config.toml
translate = 0.06
vocab_size = 8192
encoder_layer_scale_init = 0.1
encoder_parallel_block = false
encoder_patch_size = [4, 4]
text_encoder_mlp_ratio = 3
text_encoder_inner_norm = false
init = "torch_default"
batch_size = 128
final_lr_fraction = 0.01
warmup_steps = 420
Rows from block 3 of the image encoder of a small contrastive image-text model, named by matrix and row number. Rows with one number belong to one neuron. Each number is 128 + 32 x the weight over its row's rms, rounded and kept within 0 to 255. All counts start at 0. Numbers have three digits each.
After each neuron's rows are labels from the 100 images, of 14976, where the neuron reaches its highest value: "patch colour" is the nearest of a few named colours to the mean colour under the peak; "peak at" is the part of the image that holds the peak. Only what is clearly more common there than usual is listed. The data: numbers of one to four digits printed on busy colour backdrops.
# fc1: MLP up (encoder.blocks.3.mlp.fc1.weight, 1536x384), inputs 96-191
# fc2: MLP down (encoder.blocks.3.mlp.fc2.weight, 384x1536, transposed), outputs 96-191

fc1.490:157116137066173109191142184156180129125179140099170134128100121126143122131136116113137048139111175108089056160171202140172157151174161049125129133163142112155123119120073112095167108155130110171130096134115133158095122094184082083069123088129194108133120147115104124144140190136141135134
fc2.490:111128171171147090076118124139125206140108090137090174130095127104153149144158101119147166114168129121139167088031151161058093049125096152134162165139106124128127083098078138085126129153187152118160109136175092099168145141098190153110132172104123176118157151103165134110134124150137168122
patch colour: green
peak at: centre; middle left

fc1.405:145126146090116096068114102118108110110170107145131156132099155139128165115119134138140097112105125123128116075139097116181174104134212140121123152157100092140125143153159199154156147124092148159085109090145116108127093087180070131137135152166191085126143121123168112111114119133103091113
fc2.405:168160159112037162102142071137153142155117103123149122142110146108133169133121088116136118166143152118075151158131130172108137160084085074113157092129116150160116137079092104068077114152121184113143132188155121159099121084132096116113116122100127154131135162089041109175115104123134170105
patch colour: pink
peak at: middle left; centre

fc1.57:119122063174115196128147230131107154153076058127089123119094140126128183061157186117083102114125098128095111123135147111105155103145151178120143217112092115118137118118165124149129160150122095132102127143101082115120180145145125092149179148116093120067070163105121184120132155131107077191
fc2.57:140107199090131115142090144156154125084158161103074149160126138165140046135116100125135151098148148138094212127097134169162071158101142114185153029102100147130144149109136158128113099109143129108150182124130171152105091167111125186160085151170149070187168107148163114104142100146138152090
patch colour: green
peak at: bottom left; bottom centre

fc1.252:136111119105079124128122127160097133061101093128055159194147144140130124107135138126130058182107143144120164151125127137137190124102166123125116063156199124118092159092125107080178115144145115144152114125165147105086103093149198119162170138119116116132170125108136146131106132129146141132
fc2.252:125128192130175085127131109134212116157148167085161108173130108132126098133135104094055115089119156075121095141132117144085060139134107059157081153080149147175132093160105159173113178150122108198124092104166109155128167163071103140133066103146158216082134147137147125148154070157160100155
patch colour: brown
peak at: middle right

fc1.406:108107105143121138157164119186092136144168116146136154152113147116160099109140070105106139124138117135154184168084135102103152156103167125126161161094073120174147144075114142121121170135109199070158103151116158099075161114146176163105068100094137115124078071192145141100090134126116132118
fc2.406:109084084130145108089133114088075108196116126128148117067159133130140202140146153119145111142166173118093058167103093148131094124148154075144105133136150193108163118146138126146136137093169112113110126116133156083139127128168126099109129122142147109095092098136138107169153126089140182148
patch colour: green
peak at: middle left

fc1.400:084165146126106132197163086093093113098137130097186078105139130148100139108156177121103061154098122093100128092149125120121127093109097095090090124097124165120152138126162169119075105109121148169111107098137126118210093163109075207135114165103158137161056094132147053127137117081158125115
fc2.400:122126072221146175138144126141130111130096123147153163099127149135095070108156150175137195130137082138128141174122147149135136137106155096088126090137138147148106118174097085160163104136148123086065114123110133067131111092135117098115152145142120204122148110157134114167109197133113147095
patch colour: pink
peak at: centre

fc1.584:118132134184187079141144127091110155138167092091154162091142167146121112157100155084137105155213110126140122113134136199167118150099123170101105075181104087140131104124130138173080140171130152126166154127052127091128145195144145124139160090146141112116121105115136118120093139130043208117
fc2.584:128090065098167165161136112136087157179115157089114127122126156135159098159173127168168115121195112141145173147103135104181180140122073134158143130190093127122100107170134118138062147099140079138127081147169089081189065114121082138110168148158151134116118098112150137141096133152135152133
patch colour: green
peak at: centre; middle right

fc1.565:102160119184170119094128158127113082149149100101071147111156142088138137101128051099084087104148167115133160130133160131170105106114039137129134135118138104139147200145113139134140171129123126074125169106116134123169095117118117128127119127122090087184137131202176195157146050127145119140
fc2.565:255096104157131134103124180188097158140104117101171093086055127120094091104116102171102149110174162122144160098130133113117100083178109131139143124162143139131177116140129120114149151123131165070121117140109147096119161043118173191114124097083195137200121127129123131119078143079134160125
patch colour: grey
peak at: bottom centre

fc1.595:117156129139126119107166170172071154103110070129126165206131167117148116142088126141192147130052064104149147148160074120181154069080199108119102160150145147126092148106163164143100123127169110105099092125100118145133097212087158092122103166073134156169100176065074170093168156143180111130
fc2.595:152182167139168100168149178101143128137119136088197139120135157083145134117145177150126140126119144111158133154108171124031167173158149128157082100144103118154139125105099069139112099092106175119089100146125156228138180107116079129091139126086146172085145097182169143105065074124138160167
patch colour: brown
peak at: middle right; centre

fc1.548:098171136140161170144140123141125173101170101176126143167127148149128083146166157108158129075103178139167123160107109146100182083142161092109105166131143090116122098059119107120119131164104110147155169082105105134119130086134127140108143114148142107128125113160163151122123121071033151159
fc2.548:203129110116094140132127170184102124125148128148137143121138094117140123136162140146126129131133092136144110108173125104138051137093080099045145088098107085121147095126108095156114149159144063130091149135080105153150157132123155105083178179136078099118088136119170125113129163174168144126
patch colour: green
peak at: bottom centre

fc1.426:146157135125105080104140105102198071101102131078140149105126151104045137113136066154150183102116183108138135155112238124041155155157166195121125149143138100143083091142157121117084077128064142090131120119147182133147138095140120139085099113140105095143155156155095158132126166099111091137
fc2.426:141171118171097107202132116144108145169172171178061136090066076145109114123057117084129127140137155195152163118149067145148141128100167080121103168135124192084144124185121140134153137117136167153079092159076108129143117128124098127116120039092114204159111130122166056140113131126136140118
patch colour: brown
peak at: bottom centre; bottom left

fc1.225:108116123142078111150159140106130104136120067114113126182101100092120101087112132133017060115146115101100158177118204126031150105155154091122070155166166101132115125138144125089122104139132096129091063020108148132157087090088112114087138113148120104119105062102140115098149123162120134098
fc2.225:148114092114161092115132093101083164170122185137185103116116058130128116126144105082202131124174123126091080091124118080153102155108111126141197125062118124137092091128119162178139077105121109150145201159171116072129196111125127163124122150101137155121090082128142146149142107106171129151
patch colour: pink
peak at: middle left

fc1.52:126166100112142107151156131124129117104103052090143084173134164121093127136125112100161133143098105150162121082106154155171144131144140131143119140117107123118186165124132149132109136095128108113212137112084143038097133144155166145112093088137140101148082116137150085143098150157131136146
fc2.52:113101133088103146031121185185105129113158163178173080074119143153096107129109109157179111118052134140156119099176160160128148088095148165200095132132095107139128177148119147090111122119117067158099113113123204093142076140107124115102177134063142117149115123128191148149155073178100173140
patch colour: brown
peak at: centre; middle left

fc1.91:187118111152113117175117133091133137081139126157165114086150075104090084133150126154070143143070131089112091136194144126106113154119149152182136121118134174151114202123167077133101118099116118116092184115122174188148143096101136143109085132099079167067073167156115127107153077165121101187
fc2.91:075123138081112152142089107184159119151141162074120109143093126085148162083081087027093129105136039175137125163076159132180161145129117170126107114108137126117165100170122146102115161131148108118091148119139170072189115146206123142134172140151160073153147087132175110116140108103129132144
patch colour: brown
peak at: middle right; centre

fc1.759:143112142088170119123148154168157090115036140163135141106162165122146153093156098084131129126137116154100111124167108134130151106108140099123158059182171160113170125157121155118134140092111111110102108111151144124170115175088145148127125035141085175184162141130095109121144153153098079133
fc2.759:097097162119082143145120103120140185127185145088110164155149112092139112147119119156141112148170110174210101145130102111124105193152109198149073107121106139150141128117119144138112147137128180234110066156081095140126150159146092108093162150093147034150089108144108078133118169096097104138
patch colour: white
peak at: top left

fc1.681:081140132119130160126101129089112140124181152129134127130158101029174136122149125142114154189136190105142155129095087152139147084122130142150136140071087139165139123138047151108108154115143118131113151181143122142155096146124077133136113076110149068162142168178102148132168096176200138172
fc2.681:086196171109136151125127097084146142130154125115197157096161126159087117146120097192174085139200124132122108132142120142171141139158133156110064191147125080118155096116080120080095129130141142157167171186209130187176095097112122114103123111087131131124133075106134139107159201109070133143
patch colour: grey
peak at: top centre

fc1.456:072140136074147151105080125144106114174089107143099092090149157120168126100189136095103106137131152156095174131145138157084123079158107151084127145097146125123183153162127129130098116144139082092120162105097109167086116146130151086146106166133061180157122158146136133146112140149156142087
fc2.456:215098150164089098096116099147133086092112136152163082112178098176121141123150108122100140116142183091149040169138107129182130161187158164151104112184093147099143154108107119094124144137104174067052111106130168089120117116106114124172112113149114123159099184128180121129102155110145112121
patch colour: brown
peak at: bottom left; bottom centre

fc1.651:135089122130152091157093133163142103107169151081189129072097167161102140078069161177130097102085146083118102158119143088141129087159124174105178137101182097116119123125139186147188164140140155125112167114146128132151191094131106069141117128119127141102179114179148115103128162119153158131
fc2.651:136143146099081132136143151107168140159114171134077141190118123112140165131114162171136154119115124118091083161174073102106111193113142102070134117094117144179143134147139130145110130115122143085117128137121090211068144149134141171114124075116092104172148131117140145127127036134184125147
patch colour: grey
peak at: middle left

fc1.93:163086078118166139129180143170186176158128115100077113119151131142086088134138081102105136132093082139079101079044123152130146124079145128144192175111113126080180114070205112127110155153082130118043162108094101168175115085072149093191177109091144079114137153099113173073178167159158147111
fc2.93:139095189140087076071143092122125130127138039104184132160140106127091074149127183125122134089157180123141111120167151149170119102117124144122160116135095143125122172126134148099141116134104144085172152188143148165137129167148186139128145113202123143124208082127171152149099072075065176129
patch colour: grey
peak at: middle right; centre

fc1.87:161146107148144145164146093159154175171179079094140069129158096158147106172112134116138141194162123064116165151112085209106126083161095101070125143157134129154145139126169130171102097158115174116124150112115157173125072145086086205109207078124156089117114099155128078137115105128109138095
fc2.87:068101129169127070138140116150140095154118160142098077129153130155122134142174126154148063147119131140118118099133105230164136099120081150086140090130155127160107128068135174167113154148130102136168095113113132126088104096102149098144091142139101127125178088127149166132133099200112052092
patch colour: brown
peak at: centre; middle left

fc1.538:103053157044081044121155133133107114110140149106144171097143105119105112171137139180069209130108148082068164127132140121120116107140146094129134167119116097119113184084170164070099102131084113197140123100176163148127096029136105121081122132080157127161123144106134131080199128103154127131
fc2.538:134136111129118158157167112136158139101154107133168077155051115104155088154168140124107064137114077082158100140129133117172082198175138131109171063144062182148133109163136077185118084116108163121136153140036103194147118135080167173110157100158136175103151168159116121124157072191174131145
patch colour: pink
peak at: top centre

fc1.479:160180152138111159102168100166058162123135065145113200129102126132079064137133096113073119182162096159135135168135148163141135128094119149169146130152130136081093136161107130101121148046140114110154116105177147157125102146136091126143131111110152163084091066133152078181090103127112186088
fc2.479:119116108140079131173135143077136127154104107159134055097130073087126163140146110148151114138130180140105120123123106146123134120076140187062104161149090184109096154110108129148078123135100116093130178151098197174076146194092114124092057121135135143164130115125125158098132172100165121145
patch colour: brown
peak at: middle right

fc1.589:086152117088111202115160065166152100122132113077116125142162108151123148067125126106078074136130147127100100115133145076122130146124149136088126094122210194156104108104147201115094079127120085112089138127109137194134082133093057184143125145133079124133104077152102130148116080086133126104
fc2.589:134127125143182113210147097110094171147104155119151089152108077065118057127174064154099135107138129141116094125133124121095125103131159161124110070120108175144086129122134154138114147154112119140137104103133166090097151165151176111133134161172138183109183108139131132132199212212120082141
patch colour: pink
peak at: centre; middle right

fc1.255:187137116149109175133167158093152192117216168096147122095155155093090169153130112168119150163136085187098171103113104147089129088136092105155102172128160083145075125168109140130103072152146163166114183106085133071136131141076136147156104109105133133144100144117091117109119085151123146096
fc2.255:112106143123164079122102111107091170147151140144153216097080046085081103115091119071124086110150175087126092123185146137198115139156154120113115069179156132148150087143054097149101105096108113106103144113164160110136153141077155140093209206151143124084122106132156180112172135137157048102
patch colour: grey
peak at: middle left

fc1.284:144158127091101093124109081154108133178126094108092127139099141107142137090178077099152159184078156131114151091163135135091190109171140087184144122102098131121123126117133104116109126091135176115143163135102130102111127140094123155122135160176085198061165162145127107118117079135144136139
fc2.284:151110167121099125142109108080145084120099173125139150162141155137119145143080166189165136140165186095113121108109173118132197096143148146114126183114136099128157085126127133136166108152118090179130016123146133102132124176135109117161124110123152064127151145127146118178157131155106183098
patch colour: brown
peak at: top left

fc1.368:079181130156072133110159142127095170068111127093125155131158192098125113116209109142099091148143143123116105146118130179032166212101106211175116091085065129114098150109159104149081139112114167177116167160114178094098170088126121139136094121108119132110152138179062154122148142096110123064
fc2.368:094138136204121123162117102159222089227150063194091176159157152179105070095113127157091149122089087121095178075080130065071167080123155081130110152142165121130124121145112130116159164093141131133117176134140112106096114162090136120142166176152139120187222117131094101124154154142116116138
patch colour: brown
peak at: bottom centre

fc1.527:157128155161143073146114190113179100111144119143099129138164113129095105134119149147153154046150208122154118068167129157110112141139163142185171098101190138107081161165152144114131167144131115115108170133128117099090145173114106108120105147131142090162116119077139122092132045150113167133
fc2.527:084115151075136173149084010117170142118108171124151179183118111117194150122150080165100068207197067101160165184100080162120097103140088115132038097136087118112091160090145113133132127076109132104065135164073141121143087130158113092090048125131155185148105076132144137085128142154129211092
patch colour: brown
peak at: middle right

fc1.716:129135147097133174103113067108127080107157144092133085131179123109211124087115096158173152165118074130142086117109123116152169143098082182155114096123105147109075166150104130132153066102128133103129158085097126118124065159123102137106088122145144127106133126189132124147221124098123110109
fc2.716:075103051065142080146151149161126142147138113141146175142040140114060102116191139087100060158114148138157144146123151182103098096104136161116136112134096141103177130157129123145125077097099126092128107186148128153125143109122167096159184123123091148174135099111109136128143135132126130140
patch colour: brown
peak at: middle right; centre

fc1.154:162176115115154145159119119075112099150135148100138176126163148096195162097088115086115144123150119129106163184132088125167150167114090178119100097148124147135126162160113176167086126146129123069098091155118142136080179159114120081112134138103085095085086106122131086075096164136086159118
fc2.154:146087164153106122075132067186121091135084112125182093129183130178188123150123157122131096154096135108109048133099124138049092140145099112163166173131072165137172118175169107106192187154133120142202122118120139176134153124136176147112082109156152162113133176118092130117154125110136138139
patch colour: brown
peak at: centre; middle right

fc1.69:152142121112162132093090110087119134098182075168189126204111114158153117075137141127136129156127161133142075146129121154117114142146174122128169175158087151110137112159151149110162160111132152135172153189120119182128105176126190155119088125106168164074139139148114143132128157091113138103
fc2.69:135103100137152160157100140093154144145123083117134091133137154123146168135127143101118122128121117113089145141118170069121118115131117101081083139114137092156098100086114147170135129095145159140084146087177158189125099108130149139127206126110125161151103107139110103133160089151111089099
patch colour: brown
peak at: centre; middle right

fc1.484:113163164120125160083077138096108102139112117070141133145141121132117052124162124173112064116195144114118128121120150103094086119094103124191154149170083139152124164154153149129159158152106134142127159152153173071099121143073092124149095085151123157094150117157102086136191105162084110081
fc2.484:047173101199088122116128106141116163209083194184180093153107143153144156112108164148092160122156126181082150094111112187071125200132161133156110144051137144133138167115131132111151132082121113129141156155110079141152157060172093147134169078170123132139130144107138136130075130171137077152
patch colour: brown
peak at: centre

fc1.401:111107069144155102108102101172149084102113137163127136110105097137090093183114142180094162121154151074145130169101049154092177139149063122160163074132157136133109085114121106074101069091132125118096160132138128104073171114119127205118105135148142116115108118149101170102059142126114101135
fc2.401:125103147093136085159134124083110168170194154127128129076150163103114159141190196101130046189097156098084163063125102198137113150129184124138128147092116097141140138134114139162158120144153119155154111081109093123126078166162114156168132166091146144182174083147166123190146139098162157127
patch colour: pink
peak at: top centre

fc1.549:166149123077095139126143196177181125157097114102145188181137113143105142117124125117092099147144143159129113141098111122124162117163132117143083148146122106132098135141127069106084174193132095078119093110092121129141118140136144169118099126120108205157113164119165169116083138134114125141
fc2.549:176097124192116166133131155111097155080037081113127156131174131070162118109182125195152103130123095145126052097106116148120106105090134136125142122119090177143115120128132124186111134094126140166156127165127128147153130076139116056139161156142128072167186088113116130115180111129116159111
patch colour: pink
peak at: top right

fc1.310:139149155178150135124130146148126132098109122120071126125055176139149111096115119189190128143183096136123137136133128102196133128095076163126115081114121102111162073141136125141133160092091139118155117198076130089058127128145154151096100115165159108160107099162108169134178140105133153125
fc2.310:128128153095099148114134067133147050130173162111121151153185171124126144153218134079110153129090096117173083123119157175124117079121164129115179149143139134112111162143212131127116098139105127118093127164124170059157097053112142099127125189127148181108176116109230114117052124153160160114
patch colour: green
peak at: centre; middle right

fc1.321:089120141190110182185115128155140094125112188132148163099153165138109171176164151137136164044100146094129104171163084193155117131148134148132123172119099078137112163106151180150155138155171058143121106162083053136122142193139160183168127168170096122129049137160107154045108127159171119178
fc2.321:093094092049139081135081126088205117138140133161109113093115152121157144130131102087163190155111123112190200147128133088156125131114167122168139078136097171148112120073140095126175138136149192129101149143134135148163108108147123088122092133132180162121116136143118065084117076178167114161
patch colour: grey
peak at: middle right